python train.py --encoder_arch="transformer" --model="contrastive audio-text model" --dataset="melodies that start on their tonic, played by one synthesised instrument" --train_examples=26041 --input="waveform_16khz" --tokenizer="word" --vocab_size=59 --loss="sigmoid" --embed_dim=384 --encoder_norm="layernorm_no_bias" --encoder_norm_position="post" --encoder_activation="swiglu" --encoder_mlp_ratio=2 --encoder_head_dim=32 --encoder_fused_qkv=false --encoder_bias="qkv" --encoder_qk_norm=false --encoder_parallel_block=false --encoder_inner_norm=false --encoder_kv_group_size=2 --encoder_wave_strides=[5, 4, 4, 2] --encoder_subsampling=2 --encoder_layers=12 --encoder_width=192 --encoder_positions="learned" --encoder_pooling="mean" --text_encoder_causal=true --text_encoder_width=128 --text_encoder_layers=8 --text_encoder_norm="layernorm_no_bias" --text_encoder_norm_position="pre" --text_encoder_activation="gelu" --text_encoder_mlp_ratio=3 --text_encoder_head_dim=32 --text_encoder_fused_qkv=true --text_encoder_bias="all" --text_encoder_qk_norm=false --text_encoder_parallel_block=false --text_encoder_inner_norm=false --text_encoder_drop_path=0.15 --text_encoder_positions="rope" --init="trunc_normal_002" --residual_init="none" --optimizer="adamw" --lr=0.0018 --beta1=0.9 --beta2=0.999 --eps=1e-08 --grad_clip=1.0 --adaptive_grad_clip=0.02 --steps=4000 --batch_size=128 --epochs=19.7 --lr_schedule="linear" --final_lr_fraction=0.1 --warmup_steps=120 --weight_decay=0.1
Rows from block 5 of the audio encoder of a small contrastive audio-text model, named by matrix and row number. Rows with one number belong to one neuron. Each number is 128 + 24 x the weight over its row's rms, rounded and kept within 0 to 255. All counts start at 0. Numbers have three digits each. After the name is the row's rms in percent of the matrix's.
After each neuron's rows are labels from the 100 clips, of 14976, where the neuron reaches its largest size: "top examples" is what is common among them; "loudest band" is the band of the loudest frequency at the time of the peak. Only what is clearly more common there than usual is listed. The data: melodies that start on their tonic, played by one synthesised instrument. In brackets: how many of the 100.
# gate: MLP gate (encoder.blocks.5.mlp.gate.weight, 384x192), inputs 48-95
# fc1: MLP up (encoder.blocks.5.mlp.fc1.weight, 384x192), inputs 48-95
# fc2: MLP down (encoder.blocks.5.mlp.fc2.weight, 192x384, transposed), outputs 48-95

gate.334 087:142111112140084161136118093121147158122150122133140080134158097134152110103063123131178120149111097114074128101150132155134148114151149144120173
fc1.334 100:112102112155139105135133161125131129089169154125159124147137151104109150159145073156097143149135119105100159157118140129133132127090136141145129
fc2.334 093:127142129147135193154137078161156106129137093155110145103128119099121134100111148110132130113188140144145086085143126091111167122107109115160160
top examples: the note C# (95); the note G# (72); the note D# (68); tonic: C# (29)
loudest band: 250 to 500 Hz (56)

gate.381 122:151131155120097127143148088159158109060119144084070090143144125125130113103138109127109109093096115109160116134105187107121124157123126172139107
fc1.381 104:144097124107117154134139138121125138120149119142130128158142168143141125126102088117116115104121140108160133116146150125146116098125158142167114
fc2.381 128:126100122144138127168134114141103113110130104169097151159110151117107109129105130141148134157106114163169106143146172146121133115107104173118128
top examples: the note C (100); the note G (72); the note F (65); tonic: C (35)
loudest band: 1000 to 2000 Hz (83)

gate.200 126:148130143148125104112115135159128180142091143082155101134120128090100105085134124141115122144132087087162119080162109104135165133156132154125113
fc1.200 118:112102111075121106109139106126162116151129162141129133143182137112132120110129123160109106061116141128112116137146107151142095151133078105155156
fc2.200 143:144077082136123155138112084161115100130111086141135112132102138133118160133118172138127125104146142162116088174158129134135179145123156122096129
top examples: the note B (97); the note D (92); the note E (90); the note A (86)
loudest band: 500 to 1000 Hz (79)

gate.137 099:149146126137137112186146138138127133106094158095130072125119109097128139100146174143082122155103078116177114120109134132146154124119141187164098
fc1.137 098:151110110158105118124127111129178107102096190118146138134172121121200103146117170103104102076130131169116167101159122111118147106118150128157091
fc2.137 103:154140131172124121135172133140131110131123108107101112125120119109121157091148130141106144157142154123137088112131107126163156156141093103102109
top examples: the note C (100); the note G (72); tonic: C (50)
loudest band: 1000 to 2000 Hz (57)

gate.366 091:164137131128107106126148122133158097108120130158148085155140164116082099140164109100099137133127143110147110131131130155163151131113125155100081
fc1.366 090:120128116133123119145122127155095125102124130052088127104109092140137095090129118151118137152132082115148117101162133090132105145115101112158159
fc2.366 090:123108140114144107118125110126166128129146114112147153146147105142140138162127124134198126127135101123102144177128132134123113106114146085164121
top examples: the note A (98); the note C (93); the note D (78); the note G (71)
loudest band: 500 to 1000 Hz (56)

gate.9 106:116165136141158125135137152125121163140148132102148073135129134129108128124155095133128121141154141106105122107156132096117139136083113152139129
fc1.9 101:129152115105125135139148120094122101089153116171101119113137147093091162097107086112160118103117187150095140147135133097133122082124136141136126
fc2.9 115:155097097143172152135083102147136135145140088105112131124082123162118142157129162133149138146122141138120105155135143128153141101125094131102159
top examples: the note B (90); the note D (80); the note E (76); tonic: E (32)
loudest band: 500 to 1000 Hz (75)

gate.184 103:138118122161132128119112151107144152134136096131156106121123126046077142105155115117127093156169117114120147114122130135146143134122164140121105
fc1.184 109:169112134103122097141137112153119140118127109125164106113138104101139139109101122139121159150179143156072143150119137148167108148111121086099093
fc2.184 105:104180120138088118115124113138158124136143123114150124124113148112091151109145121123133121081090135140125135153074088126136141158161124112117107
top examples: the note B (68)
loudest band: 500 to 1000 Hz (57)

gate.252 093:186128123112121125150106102147086144108132136081144107136151152104151184092138109097116134108134115080138139094151129128160133158172118133118092
fc1.252 097:116149127175112165126138116095124156154153067109137153118122156127094125128114151111150117086106096158155093113155121175115107085137122144133143
fc2.252 071:099141173113133131120187121136136137154095075120129131100146197136114119139127166109148146151150139109180105169132138115144146106083167114117134
top examples: the note C (99); tonic: C (34); flute-like (33)
loudest band: 1000 to 2000 Hz (43)

gate.158 105:124167114115084149163145152146135125124140130132188119157158128122100100128125147096116114132129168117128116109162169091118140105131162178104100
fc1.158 112:084113138121117145150154084124130132135142116131123107147126179086136132117154139191183160134138123164138125134131113126115158135111150134120127
fc2.158 115:144090095132110127126130129179110094153131139129157112140132160131142116149118147105168131126163138163148142139165131129177192118087201141119136
top examples: the note C# (92); tonic: F# (38)
loudest band: 1000 to 2000 Hz (90)